Rows from block 6 of the image encoder, named by matrix and row number. Rows with one number belong to one attention dimension. Each number is 128 + 32 x the weight over its row's rms, rounded and kept within 0 to 255. All counts start at 0. After the name is the row's rms in percent of the matrix's.
# v: attention query, key and value (stacked) (encoder.blocks.6.attn.qkv.weight, 384x128, the v third), inputs 0-127
# proj: attention output (encoder.blocks.6.attn.proj.weight, 128x128, transposed), outputs 0-127
v.26 091 [162 133 108 143 152 172  75  95 106 120 130  95 152 132 181 132 128 157 104 177 125  91 101 121 147 137 120 108 193 137 153 168 123 109 137 162  97 127 133 131 122 169 183 144 200 155  96 174 123 127  63 116 129 162 153 190 110 122  50 106 118 138 180 175 199  73 125 123 103 139 115 149 123  54 177 155 138 133  86  65  92 137 122 197 163 106 128  88 133 132 144 184 116 161 135 181 125  83 148 174 127 142 144 114 163 142  90 104  91 142 134 131 100  89 114 155 136 102 161 166 148 116 179 105 149 165  99  90]
v.27 085 [185 146  96 170 133 148 164 117  89 108 180 129 117  75 138  89 189  83 133 155 129  93 145 119 186 160 147 125  76 113 194 170 105 132 105  81 161 158 123 103 168 171 139 137 143 110 184  72  79 156 115 110 126 137 116 108 166 116 127 120 126 176  80 160 108  83 125 164 141 176  86 108 149 135 129 105 101 119 130 105 109 107 162 106 122 135 118 115 120 115 100 130 130 138 154 104  92 147  88 172 133 146 164 124  84  73 147 114  90 184  86 137 142 182  99  36 125 126 170 185 155 106  89 116 166 155 191  78]
v.28 074 [120  90 132 166 161 155  58 174  75 168 133 152 192  38 110  34  98  83 136 127  93 112 170 117 116 188 109 132  89 114 134 106 137 127 101 103 110 111 116 148 105 124  54  83 112 153 134 147 129 132 127  93  44 155 119 124  78  95  82 128 101 119 186 130 142 141 151 165 156 167 145 147 131 155 116 136 114 160  92 121 113 146 138  97 125 113  96 131 137 192  98  97 129  76 130 133 158 191 131 108 128 137 149 103 133 108 129 122 159 124 124 158 120 188 176 156 128 125 103 130 107 157 141 150  55 172 143 184]
v.29 084 [111 145 111 124 124 169 121 136 166 116 141 128 111  97 154 193  73 116 102 162 174 110  81 115 142 153  89 203 104 154 124 123  73  88 113 184 129 117  88 178 178 134 139 147 168  81 128 116  96 127  76 103 100 129 112 139 174 116 138 125  53 124 100 111  97  97 102 178  99 143  79  62 132  61 129 108 110 139 164 122 125 169 112  73 116  61 124 146 157 145 132 115  91 129  87 156 109 120 117  94  89  80  41 128 109 106 160 144 119  79 142 103 152 106 108 117 149  85 101 137  69 115 132 130 160 181 132 174]
v.30 077 [142 137 145  96 191  43 105 147 133 154 133 165  94 139 150 157 179 162  96 153 143  97 134 156 135 155 124 132 191 101 108  97 178 106  97  94 121 106 120 143 114  97  95 143 111 131  68 132 108 118 116  85 120 194 109  74 122 137 112 211  94 110 172  83 130 167 145 157 121 140  94 133 101  86 158 142 149 129 123  78 126 133 144 109 124 118  84 184 109 145 144 165 133 134  56 110  82 170  90  92 108 145 104 121 189 129  94 159 160  49 131  83 132 169 175  93 103 163 140  91 114 108 171 174  95 107 163 141]
v.31 070 [124 115 139 117 131 119 139 164 138 116 158 131 150 214  70  83 128  77 112 138 162 201 154 184  70 181  90 129 139 127 105  91 151  90 114 145 168  98 130 130 143 167  64 160  87 132  75 166 188  95  45 124 121 144 171 116 111 133  90 169 125  83 102 129 175  90 110  85  87 178  79 125 183 114 160 150 117 185 121 127 140 109 127 137 108 112  72 129 144  88 106 117 118 105 181  79 130 140 110  65 131  85 149 130 160 133 139 122 138 121 119  94  89 116 102 114  98 127 101  90  81 103 137 118 142 134 147 176]
v.32 077 [159 136 147 157 168  50 135 157 105 111 120 101 133 190 115  86  66 170 147 113 142 129 116 162 168 108 174  64 117 131 203 115  96 124 154 120  83 164 138 148 117 138 146 179 118 138 121 145  79 126 126 165 115 216  92 168 119 100  85 122 121 109  99 185 146 101 116  48 138 144 144 108 102 105 175 134 102 142  98 169  88  96 162 137 130  62 127 103  87 125 105 185 171 159 180 143 100  67  95 136 156 120 166 127 150 111 171 105  96 123 160 155 153 113  81 142 101 116 177 169  95 110 139 126 127 129 144 157]
v.33 085 [103 106  96 138 109  79 143 163 175 120 136 149  93 164 120 124 134 170 134 122 122 132 164 170 151 171 131 176 140 132 120 126  54 165 169 114 144 161 141  81  97 135 129 127  94 160 116 150 112 165 115 145 156 114 129  86 106 120  80 189 100 160 126 120 114  75 144 146 122 114  45  98 122 145 133 125 146 148 105 169  88  98 170  89 115 126 124  95  61 146 168 114 112 130 118 120   0  89 134 134 143 107 118 162 159  90 147  80 148 195  99 144  88 127 164  79 126 124  79  54 105 132  67 112 110 156 125 111]
v.34 077 [124 146 124 160 141 144 130 108 124 153 133 110 156 157  93 162 112 161 133 106 152 120 170 149 118 197 134 135 113 123 106  91 157 124 103 107 165 142 159 136 150 160 116 147  92 156 130  53 120 138  73 147  60 177 178  78 168 169 126 117 120 107 142  79 100 146 103 160  98 162  63 194 145 118  95  56 154 143 131 109 148  95  73 134 127 105 186 167 146 158 113  88 112 122  89 150 102 107 134 136 172 197 104 115  98 126 124 149 123 116  84 151  73 125 108 166 161 156 148 136 165 156  51  93 224 139 151 145]
v.35 098 [129 126 125 113  76 162 164 112 133 128 134 144 125 184 112 142 122 143 176  77 142 139  96 175 140  95 194 185 160  79  97 153 134 117 130 103 139 147 102  99 179 151 135 151 114 164  91  95 152 128 107  98 110 140 127  70 141 124 115 111 109  80 118 182 144 127 127  89 139 105  89 116 175 116  48 127 202 120 135  66 178 102 151  82  99 115  76 103  99 173 162 128 162  94  83 130  94 126 154 170 132 147  74 142 160 121 102 112  99 158 174  42 123 149 142 164  84 149 122  85  98 150 136  60 151  84 131 144]
v.36 084 [179 122 161 125 133 119 106 142 140  98  79 139 147 131 152  96 114 125  73 111 118 108 137 134  91 138 168  90 179 131 175 124 153  94 160 138  99 126 152 204 162 139 159 106 111 105 174 113  72 144 165 186 186 184 181 128 145  94 145  67 148 108 184 101 142  99 114  71 114  95 134 100  95 123 128 130 154 129 133 141  79 173  95 160 144 123 170 217 106 123 156  95 148 164 117  83  84 100 200 112 156 167 127 139 142 138 163 137  99  83  82 115 130 153  55 183 122 108 137 116 176 137 107 147 155 115 171 130]
v.37 075 [147 128 123 143 138 137 172 160 161 183 113 100 108 127  71 145 121 159 201 154 104 132 110 156 141 152 148 162 138 142 104  96 117 137 163 129 158 162 141  51  90 111  98 143  65 170 107 138 111  62 147  96 111 123 145 118 188 135 159  70 117 173  94 163 134 166 102 103 130 126 142 161 132  78 154 153 129 141 126  90 133  81 185  79 102 142 112  97 105 147  61 116 109 123 103 170  88 194  77 141 142 115 143  66 132 125 178 196 164  95 160  86 118 126 136 117 135 137 181  52 110 144 133 107 164 138 171 158]
v.38 087 [135 121 168  90 137 100 110 120 117 112 137 137  94  85 160 135  59 133 145 125 105 129 149 163 155 171 120 151  98 118  93 103 103 156  71  78 193 139 155 104 174 125 130 132 104 117 114  83 142 164 134  37 125 134  86  74 129 119 142 193 156 122 138 127 100 218 176 133 220 147  50 149 162 159  72 127 128  99 125 128 136 106 112 167  95 113 159 121 168  94 151 112 143  89 123 130  81 115 132 112 111 195 157  94  40 154  93 120 136 157 136 141 115 133 132 120 115 161 151 105 128 108 135 122 158 187 135 113]
v.39 088 [141 126  79 166 148 175  94  85  88  77 174 132 141  75 113 133 108  34  89 148  98 143  99 136 126 161 106 139 146 175 146 143 144 103  95 117 120 113 101 187 135 134  79 117 156 112 114 120  62 147  89 160 105 140 112  94 122  84 134 154 120 180 109 110 157 122 112 103 168 177 107 151 111 152 150 117 156 200 171 133 129 157 130  60 118 113 122 110 141 104 134 124 143 130 174 186 213 157  98 186 170 179 158  97 117 140 138 187 122 178 118 141 102 164 158 131 122 106 137 129 101  63 171  87 115 137 155  94]
v.40 077 [139 117 137 126 112 125 101 136 142  90 161 145 100 125  95 143  81  86 145  91 182 136 151 171 102  96 141 139  88 139 146 128 136 117 136 105 102 183 129 170  34 122 124 128 158  79 130 143 169 127  94 173 129 144 196 103 126  74 160  92 109   4 142 108 160 135  88 120 124  69 128 145 114 116 138 115 195 119 111 132 108  78 110 135  73 100 100 145 117 117 136 129 114 134 150 205 178 125  83 130 119 120 130 130 160 168 128 161 158 153 147 129 201 142 170 127 154 135 107 118  54  54 136 122 154  93 128 141]
v.41 085 [129 172 160 130  94 116 150 133 143 143  93 161 126 109 148 150 158 208 150 147 137 139 177 137 123 115  95 169 157 138 161  89 179 111  97 111 122 131 159 160 133  94 178 142 141 115 203 167  66 129 139  87 105 122 167 181 131 137  65 103 147 199  97 157  68 134 133 160 100 142 131 136  85 126  67 158  89 135 132 130 114 145 175 185 156 151 162 108 154 139 142 150 133 103 158  95 123 158 155  78  87  76 124 171 202  70  96  65 136 128  98 131 147 156 115 139 130 167 157 155 135 185 125 112  95 164 114  82]
v.42 091 [ 66 165 147  92  90 141 159 107 171 108 158 117 116 115  88 140 112 153 163 165 152  68 121 185 163 120 153 116 231 118 139 154 114 156 144 144 130 103 113  82 135 182 157 128 195 127  71 107 173 100 127 105 134 151 162  94  93 149 144 124 142 150 150 174 151  95 105 164 120  64  87 112 107  99 130 108 192  96  82 111 132 141 148 177 102 123  91  88 109 164 147 156 114 153 135 147 104 138  92 121 113  91 108  88 162 189  98 123 153 208 117  93 180  98 164 190 145 150 109 103 115 122  91 116 120 108  96 118]
v.43 077 [135  93 181 143 172 180 117 133  99  74 137 137 114  91  70 126  97 100 103 115 113 128 114 132 146  91 105 105 172 120 231  87 129 177 114 128 164 107 153 120 117  93  91 180 123 149 136 130 112 140 139 128  99  83 118 153  86 141 152  82 123 163  91 140 114 202 153 149 156 124 203 164 138 148  83 120 130 146 171 122 138 147 111  77 217 167 181 126 113 143 123 123  94 120 118 144 143 131 128 122 127 158 141  96  99 168 157 163 146 118  37 124 114 166  98 134 108 127 120 145 175  89 173 133 111 201 121 183]
v.44 092 [148 127  52 178 108 150 120 145 163 147 189  65 141  83 151 114 169  68 151 154  98 166 155 107 150 128  60 135 141  99  90 145 108 114 124 143 100 117 159 152 129  73 136 120  78 180 102  61  84 155 137 113 158  92 159  97  78  83 143  81 141 182  69 135  84 105 129 102  95 156 139 135 130 147  98 106 113 135 155  78 130 110 135 123 205 109 134 103 138 104 149 166 103 152 191  80 185 148 175 127 121 154 145 179 160  81 123 102 104  71 127  87  72 112 121 146 115 120 141  98 144 152 124 113 134 146 138 138]
v.45 086 [126 146 159 163 142 112 123 170 156 111 142  88  91 154 164 108 115 123 191 117 154 125 115 127 143 136 103 135 103 143 179  88  46  70 167 102 129 159 138 102  70 162 146 152 148 178 170 125 170 126 121 180 143 170  76 112 171 104 159 114 162 164  85 145 140 129 167 145 151 179 180 111 125 138 156 211 159  91 187 106 139 134 153 156 112 171 121 101 120 132 167 105 161 137 141 153 100 133 149 156 171 159 127  64 125  85 155 146 113 112 179 164  94 100 109  95  96 143 124  86 110 120  98  97 110 218 133 176]
v.46 082 [138 149 112 115 149 171  93 127  77  86 145 132  70 100 137 104  92 122 114 201 124  93  95 160  80 165 131  63 126 120  99 137 162 156  83  92 156  73  88 169 162  94 112 111 193 142 176 126 143  99  87 132 102 129 102 108 115 126 185 100 133  25 153 124 170 128 137 127 146 107  77 158 123 115  80 146 132 101 162 146  51 118  87  86 113 146 129  99 134 186  91  87 130 138 136 145  99 136 223 118  75 119  90 138 117 124 159  92 171 113 146 113  96 129 168 140 144 125 129 150 113 107 125 159 148 141 107 163]
v.47 086 [ 91 154 123  88  89 137 144 142 115  94 126  98 127 219 110 149 149 130  77 173 179 116 129 153 127 165 118  72 170  69 128 111 113  88 194 167 114 110 149 127  71 154 132  87 192 112  80 155 144 144 124 165 166 139 132 140 101 132 138 179 164 121 177  64 168 137 123 152  71 113 142 148  86 108 102 122 114 189 134 154 138 156 129 164 130 139 149 154  72 113 106 146 115 152 119 125 112 128 103 128 108 182 132 111 155 172 130 119 132  93 116 100  88 132 132 140  60  70 176  52 166  86 166 150  96  81 102 114]
v.48 078 [165 167 104 123 113 119 106 126 156 133 189 145 151 120 179 170 120  91  87 123 110 135 105 105 103  93 158 158 154 135 147 104 119 178  83 104 150 140 115 123 186 185 129  84 152 127 163 117 132 107 122 124 164 167 116  93 168 173 132  96 129 120 165 140 165 107 102 139 174 164 111 129 109 150 123 153 124 116 162  80 112 144  91 149 101 100 100  76 163 141  94  79 122 121  88 156 131 230 159 139 128 113  95 152 123 160 148 143  93 135 188  77 170 183 134 156 162 118 106 160 130 255 134 104 126 136 124 164]
v.49 081 [ 73  79 143 189 139 157  83 166 103 182 126 119 113 126  96 143 158 155 125 126 117 130 136 169 130 128 150 125 144  97 119 117  70 174  77 148 150 134 130 110 100 128 129 169 125 122  85 143 142 115 135  85 137 147  61 132 123 152 146 162 127 120 118  94 124 165 192 106 153 156  96 143 136 112 134 147 192 149  88 124  79 138  60 155 140 141 110 121 135 130 133 227 126  53 127 160  87 160  57  73  91 159 120 141 138 147  78 181 118  90 101 108 156 158  52 162 103  87 149  95 169  93 131 141 149 126 107 187]
v.50 084 [ 64 135 116  98 146 125 132 164 120  69  98 141 161  78 169  85 100  85  82 164 142 159  95 134 157 130 161 121 143 101 148 145 112  64 122 105 104  73  91 137  90 115 121  96  98 174  77  84 147 172 137 127 143 188 131 121 105 111 135 142 123 114 128 109  71 106 139 142 114 129  85 142 136  63 175 116 146 125  82 159 117 121 168 108 127 121  86 110  96  66 144 121 130 110 207 146 129 146 116 116 149 164 158  75 107 112 100 103 157 161 133 176  96 146  98 226  76 162 111 130  79 109 159 174  59 121 142 104]
v.51 099 [194 141 129 121 198 143 149 137 117 158 126 138 115 154  96 161 175 167 184  87 142 126 166 172 154 154 139 130 108 141  73 121 174  80 172 120 138  98 115 113 119 139  92 139  95 173  34 125 156 114 145 120 116 110 145  64 181 179 158 174 138 140 175 127 160 112 116 143 142 170 175 168 167 157 164 216 156 200 137 139 138 117 116 127 112 166  97 140 114 119 156 147 169 128 155 109 157 177  39 117 102  92 114  94 143 145 158 142 171  98 136  65 100  90 146 124 133 126 133 110 113 145 125 146 120 131 161 160]
v.52 092 [117 134  54 113 128 148  79 123 124  94 124 144  74 107 149 167 105 125 139 156  90  62 132 211 165 147 182 127 136 131 101 142  70 156 113  78 158 118  71 108 107  82 134 184 113  99  74 195 161 144 126 130 127 106 124 106 166 173  63 127  80 147 100 134 130 139 129 124 159 128 100 109 128  99  58 104 105 140  96  48 131 108 154 106 165 119 174 131  98 129 202 157  95 138 104 166 124 129 100 155 125  83 101 132 133 163 104 177 103 145 115 118 128 139 175  97 150 127 141 139 129 100 158 131  68  96 125 192]
proj.26 090 [ 73 119 131 142 116  80 144 104 137 167 152 108  53 100 117 120 157 136 179  34  83 102 132 134 122 138 126 170  89  84  83  93 149 130 159  52 120 139  98 100 157 138  89  94  98 196 132 101 190 139 127  97 116  80  92 121 134 118 178 139 139  78 111 131 118 125 170 171 172 156 107 112 147 151 109 148  91 123 202 123  86 144  90 123 118 103 173 125 101 132  70 123 139 138  85 107 128 131 138  68 132 181  74 136 111 114  97 108 164 110 115 158 112 121 104  63 167 140 100  73 130 153 102 173 139 149 134 162]
proj.27 089 [ 90 166 113 165  65 139 173 111 149 136 174 119 188 142 163 124 122 154 130 136 132 126 110 164  96 111 140  97 122 168 167 120 137 146 141 220 128 147 169 124  97 100 194 190 104 114 124 139 155  89 179 151 189 116 166 138 169  92 131 127 133 135 121 104 124 159 141 149 106 105 185 126 187 151 141 149 118 182 123 139 155 155 168 185 119 106 173 156 157 181 178 129 186 140 130 141 168 148 143 153 165  98 105 130 139 140 125 126  98 137 205  38 159  89 168 108 160 151 168 159 180 139 144 104 131 141 106 161]
proj.28 081 [135 130 117  93 144 116 117 107 115  94  91 104  68 164 115 164  76 112 129  79 113 137 113 110 123 175 161 139 152 221 152 116  76 129  97  71 117 139  91 142  98 161  82 113 138 108  88 117 127 149  96 145 168 150 137  90 147  87 135  93 176 117  74 119 102 127  91  96 114  95 123  27 111 106 172 117  96 121 125  79 105 103 131 173 126 170 158 119 118  50 132  62 108 126 136  94  97  96 115 120 141  82 108 140 119 134 139 113  88  70 168  59 170 145  97 150  90 118  92 158 107 128 161  95 167 112  93  93]
proj.29 079 [ 99 115 144  95 166 119 158  89 173 126 101 167 122 102  82  65 109 110 109  63  77 145 176 174 141 168 132  83 142 134 107 124 172 173 122  81 150 124 101  86 103 121  92 134 117 190 145 153 145  48 112 107 110 112 133 113  92 101 104 135 141 112 139 186 115 138 127  74  96 123 190 151 120 160  95 129 148 128  87  78 126  91 134 132 152 161  98  88 148 121 146 170 126 143 139 103 128 149  58 150  94 183 172  87 154 131  82  84 123 179  89  81 107  96  93 115 155 117 115 167 192 132 138  68 130 128  82  94]
proj.30 078 [111 142 154 166 137 159 158  75 138 102  95 128 136 138  84 118  37 106 186 113 110 169 133  69 141 115 172 179 141 123  88 199  70 168 137 132 134 129  96 154 124 169 103 119 139  98 136 108 138  80 148 168 143  93 173 122 101 137 163 121 177 136 119 157 158  64  97  47 137 136 112 164 109 136 126  99  84 166 153 147  77 147 121 164 134 158 160  86  96 115  92  79 111 122 183 156  83  80 157 163 128 118 136 158 132 122 160  72 141 179 119 184 148 120 110 180 143 133  92 150 148 143 116 183 130 135  95  95]
proj.31 076 [152 120  79  97 150 122 145  73 114 154 104 115  80  54  68 139  97 127  78 128  91 117 121  92 146 130 151 120 145 116 136 113  34 153  83  68 121 180 149 175 130 125 121  97 135 153 166 170  76 150 155  93  98 117 128  86 135 134 140  86 137 180 178  85  88 134 145 135 125  92 122  90  77  99  85  69 164  88 102 154 132 127  95 103 123 141 110 177  93 124  68  83  73 133  94 142  97 116 151 168 127 144 145 100 122  62 129 136 153 120  76 172 122 170 151 145 145 123  94 148 131 152 134 198  96 140 102 124]
proj.32 085 [113 143 157 133 115 166 133  63 135 107 128 117 128 113 154 179 179 162 120 104 141  90 161 166  91  80  50 162 121 163 100 162 166 119 132 128 152  93 165 104  87 115 176 102 152 154 137 133 161 186 163 131  90  84 137  93 175 206  81 136 103 130 141  81 127 123 104 168 200 149 137 141 146 181  88 131 132 167 168 112 115 125  91 147 105 122 206 152 128 152 130  83 147 124  60  97 168 121 130 152 198 125  93 171 131 121 110  97 110  88 110 149  77 112 148  85 152 157 150 117 134 100 100 119 102 188 119 130]
proj.33 097 [112 112  41 138  88 108  92 127  94  97 100 154 190  54 127 146 161  94 102 128  89 119  85  88  96  39 110 158  73  88 121 128 140 119 115 162  94 115  81 132 165 157 156  96 123  60 100  59  75  89 111 123  54  97 114 136 150 133 108 109 158 125 149 159 155 137 123  96  77  88 117 157 147 123 130 146  97 106 115 127 160  89 106 119  98 147 130  94 163 105 106 114 123 137 104 126 177 152  99 137 143 131 175 116  71 142 134 177 112 115 150 121 135 137  67  83 168 112  92 150 104 121 143 196 161  87 133 121]
proj.34 081 [158 130 165 131 140 126 153 131 128 118 163 129 124 131 119 107 148 103  95 141 133 131 114  92 110 144 164 104 146 112 141 102  57 182  97 145 136 161  89  93 139 150 115 110 170 131 111 148 171 139 181  90 162 163  74 153 111  84 132 132 152 113 121 134 193 193  66 111  83 121 149 117 120  92 161 179 135 136 150 171  99 141 140 143 136 153  29  89 123  92 138 109  94 130 173 103 166 134 116 229 153 104  89 151 166 113 142 153 130 176 182 175 153 169 118 122 122 120 138 150 147 127 219 180  62 100 118 141]
proj.35 091 [163 131 102 126 222 164 107 133 117 149 122 154 155  64 126 153 107 103 196 191 190 127 177  93 132  98  86 121 101 118 134  90  95 145 160 128 149 133 134 202 120  94 180 146 124  77 142 127 120 131 135 169 116 157 151 196 139 177 129  95 165 175 100 154  98 100 101 104 114 114 130 127 130 134 191 139 105  99 142 143  78 122  90 142 107 163 132 140 125  73 107 180  62 128 158 141 121  89 140 112 100  72 120 113 140 130 138 149 128  94  57 178 142 115 136 146 166 160 129 110 212 108 160 171 149 133 107 108]
proj.36 080 [147  82  77 154 120 143 119 124 153 126 164 167  89 121 170 183 138 111 183 191 171 135  99 145 152 110 109 166 115 120 116 183 114 151  99 104 148 151 126  43  53  84 117 123 129 163 132 142 149 131 173 101 149 143 103 157 133  99 159 149  95 164  59 128  82 165 156 142 126 172  73 180 150 146  94 114 138 128 103 124 187 134 151 155 126  95  60  86 145 128 124 190 132 100 172 142 188 158 140 158 149  92 159  86 109  97 135  99 142 132 107 139 145 106 139  67 111 137 165 110 104  95 107 160  62  88 130 164]
proj.37 088 [105 113 143  94 142 169 112 120 142 135 132 150 158 117 118 109  93 109  96 147 105 146 172 124 149 172 142 127 111 191 121 122 155 138 124 127 151 204 141 223 181 145 104 125 176 124 137 114 127 142  61 165  96 145 130 172 134 103 132 118 149 173 167 162 160 142 151 133 170 116 122 107 121 188 137 144 136 122  67 130 145 159 104 161 210 160 130 132 124 143 167 141  82 118 148 113 110  89 136 161 101 231 114 194 166 113 128 112 146 129 113 192 167 135 154 180 111 135  69 181  85 137 195 151 146 150  88 116]
proj.38 081 [151 122 129 165 145 115 140 110 153 108 149 122 170 189 117 137 140 112 115 156 175 136 128  64 116 151 139  88 139 125 118 146  93  87 164 184 110 139 110 145 152 106 141 154 131 101 116 182 152 164 127 171 148 149 160 185 146 125 119 124  74 106 154  34 176  71  55 110  91 122 190 113  79 100 158 101 148  74 147 113 114 116 158  78 132  90 112 101  87 119 136 128 103 163 114 105 135  61 158 176 148  50  84 179 159 158  97 110 147 141 140 116 154 124 116 169 119 133  79  96 156 114 100 170 107  80 123  72]
proj.39 085 [178 138 158 116  99 124 189 110 178 144  95 113 116 147 138 120 121 137 130 135 166 124 187 153 114  78  87 108 127 147 176 142  80 120 161 128  96 167 137 136 163 100 144 141  63 109 153 175 171 130 130 117 189 114 149  86 154 123 147 101 109 168 114 137  95 125 183 148 115  94 128  98 127  97  91 150 151  89 173 135 181 108 174 168  92 104 184 141 133 153 127  73 144 110 143 156  46 158 113  79 134  71  64 139 142  81  90  64 117 105 142  80 140 123 144  84 127 100 145 186 131 162  88  96 110 184 103 169]
proj.40 077 [133  78 119  96 169 110 154 120 128 172 134 136 140  80 111 144 154 160 142 166 124 109 133 129 109  95  81  83 166 181  95 115  86 123 106 144 197  97 141 109 192 147 152 164 125 156 104 148 115 182 145 126 156 153  82  67 158 190 126 167 100 180 133 119  94  92 115 155 192 128  90 107 118 127  78  96 126 105 145 114 148 146 128 164  81 131 139  80 119 127  99  96 121 158 126  86 118 103 116 117 139 145  58 170  64  84  98  84 103  88  86 198  99 189 118 131 117 110 185 131 118 120 108  81  75 154  99  98]
proj.41 086 [ 86 163 147 155 129 111 102 141 121 122 104 109 163 103 127 143 128 124 108  82 117 151  65 150  86 186 117 146  96  57  95 137 157 167 147 107 114 125 123  97 147 166 110 148 164 112  86  57 161 110 150 164 144  68 125 128 107 116 127 105 130  74 179 127 216 154 129 167 149 108 160 119 158 116 143 121  84 185 134 111 135 126 107 156 146 113 117 145 103 173 122 143 152 168  91 138 155 150  96 162 125 143 151  74 163 217 145 199  82 169 182 110  90 113  83 117 187 109 176 166 149 126 128 155 177 165 146 149]
proj.42 088 [131  85 104 115 196 107 108 140  91 197 128 152 107 128 118 140 110 143  89 124  82 123 102 116  93 167 103 125  73 113 121 116 106 127 151 135 133 108 142 194 169 130  73 143  83 175 150 123 110 181  84 128 129 157  76 160 114 114 114 144 162 122 155 133 143 123 129  78 141 177 161 131 153 129 162 135 104 150 144 180  52 139  47  82 120 160 135 145 148  87 126 135 109 168 118 139 110  93 126 119 128 170 106 206  62  81 103 149 198  96 106 184  96 149  70 120 126 148  67  95 127  99 138 192 132 148 127 145]
proj.43 069 [167 149 200 100  89 138 104 128 132  93  90 135 162 165 210 135 159 110  95 123 139 148 179 142 105 183 140 127 135 185 112 126 130 121 103 107  70 169 113 110 110 160  52  49 115 175 114  94 146 138 112 102  74 117 156 144 141 147 104 176 162  81 162  48  82  95 160  99  91 115 130  96 121 155 114 145 141 119 118  74 135  91 142 123  70  99  97 120 140 146 118 100  70 125 165 113 182 106 153 105 161  65 134 154 124 121 124  83 139 101 143 120 154 102 184 149 118 108 130 141 110 167 105 112 116  59 107 143]
proj.44 096 [141 137 123 129  65 115 128 129 111 135 117 139 163 150 122  82 134 103 140 101 161 116 107 128 115 159 155 115  94 100 115 111 170 161 105  94 121 184 121 180 141 153 105 115 145  64 136 131 138  94 110 157  77  99 113 155 117  81 157 138  88 107 120 152 128 176 179 166 143  85  91 146 146 125 132 180 140  96  93 101 123 133 186 150 146 116  90 203 146 139 149  79 150  98 132 192 123 173   6  77  93 131 127 113 115 151 136 204 138 115 181 115 164 125 134 111 167  92 155 165  55 138 191 129 123 143 112 167]
proj.45 101 [128 117 128 107  63 126 119 133 126  64 116 174 171  81 147 128 191  64 134  84  80 129 144 133 148  58 106 110 137 137  86 123 175 141 135 110 165 111 188 112 149  84 152 110 167  77  95  89 132 131 137 127  81  51 156  95 180 152 115 146 129 117 146 123 119 108 112  57 172  94  77 127  98 141  87 121  60 120 102 100 157  69 102 103 105  76 119 126 101 112 131 118 108  93  97 110 186  90 135 125 139 102  98 171 164 148 108  82 114 138  91  97 105 163 110 132 155 123 147 152  63  75 143 151 130 113 107  92]
proj.46 085 [124  75 121 111 158  53  79 133 109 152  98 125 114 153  96 128  90 134 128 119 138 127 148 121  95 102 142 128 104 100 180 121  86  95 134 145 107 118 149 153 128 140  51 128  99 156 113 148 121 171 170  91 132 159 158 135  92 129  76 136 128 173 171  84 122 124 111 126 147 126 155 146  71 179 154 125 184 128 118  97 164 145 182 152 157 130 165  90 131  41  83 129 122 116  79 133 154  86  88 143 132 188 164  80  88 153  49 129 177  91 114 170 120 171  70 107 125  69 131 107 135 143  91 142  48 111 133 130]
proj.47 080 [106 107 110 134 176  99 161 155 141 193  93 138 100  76 145 140 145 142 157 158  86 143 100 113 141 115 202 190 123 139  96 203 139 219 110  89 137 157  80  99 148 130 127  95  98 161 135 125 136 100 168  92  90 117  88 123 143  96 131  82  97 106 133 151  99  79 148 119 151 177  53 137 142 107 133 134 129  55 128  99 126 127 120  85 133 151  96 145 140 108 100 153 113 104  88 186 129  87 138  69  97 122 131 143  79  80 171 125 175 167 106 148 152 154 101 109 161 121  49 118 127 164  90 163 132 141 144 155]
proj.48 067 [140 145 139 122 158 160 177 111  99 141 147  78 115 152 100 126  33 162 162 139 146 106 137  98  95 140 110 138 123 122 203  74 103  70 127  94 104  70 149 142 104 133 122 110 127 154  72 109 168 104 156 163 156  90 148 189  62 105 137 110 103 158  93 113 104 120 159 123 103 100 101  87 164 135 193 127 181 156 150 186 110  83 101 122 181 184 178 128 139 104 133 106 151 100 118 167 109 125  97 210 100 140 124  76 128 120  95 121 144 138 107 137 145  97 166 147  85 141 145 150 187  88 161  94 164 114 153 133]
proj.49 084 [139 192 170 156 154 189 156  84 167 104 117 174 185 164 181 167 123 119  97 161 157 167 142  75 192 208 137 168 164 162 120 112 102 165 131 126 157 162 123 160 137 131 120 111 164 151 139 128 123 173 164 164  84 113 177 162 145 134 137 172 151 167 164 125 168  74 120 118 112 109 129 167 110 151 150 136 131  97 160 134 114  88 165 121  99 107 112 119 127  93  93 135  70 150 143 143 147 128 210 143 177 119 107 166 177 108 142 124 117  99 127 113 128  80 184 164 128 184  74  91 151 149 123 132  83 157 124  90]
proj.50 085 [158 108 107 160 121  92 117 146 110 164 133 121  85 169 108 153 161 121 154  96 140 136 165 117 158 120  84 103 153 177  86 159 113 168 184  88 146 130 191 135 180 129 105 132 144  80 147 159  94 218  99 128 126 128 110  99 132 162 118 147 163 143 138 108 138  92  94 141 138 148 144 161  80 118 118 123  68  86 217  69 128 155 114 142 127 117 186 135 154 112 116  81 134 160 113 132 103  62 113 110 151 101 125 191 122 148 145 118 210  66 153 138 182 126 119 105 137 167  86 108 131 115  78 154 193 175 121 155]
proj.51 101 [110 124 176  97 164 164 123 128 178 156 103 125 130  75 109 145  26 116 136 135 105 117 163  62 128 168 107 130 165 153 135 102 135 161 110 131 156 161 104 164 115 133 157  98 151 128 184 142 122  91 114 114 121 146 136 133 106  61 123  86 117 182 132 176 125 106  91  97 131 160 135 128  75  93 101  95 175 116 103 141 103 143 118 127 186 170 156 131  86 126 141  98 113 101 128  99  61 132 179 146 100 209 145 206 157 110 148 108 127 145 109 165 120 158 131 169  82  95  60 136 152 143 171 166  88 145  70 103]
proj.52 090 [ 81 151 126 125 175 126 160 145 102 203 159 124 172 121  84 109 129 145 102 108 124 177 126  64  99  81 120 156  93 131 151 125 150 111 120 122  87 102 121 119 160 196 143 126 156 156 125  77 170 102 113 157  83 173 104 121 125 101 165 160 219  86 128 122 152 115  88 121  95 168 149 139 159 160 215 184 133 123 117 147 107 184 138 118 108 164 131 129 198  71 111 117 145 111 144 128 106 111 141 113 102 203 110 139  59 137 173 164 104 143 144 129 175 151 108 102 119 153 107 138 171 170 104 105 168 147 124  84]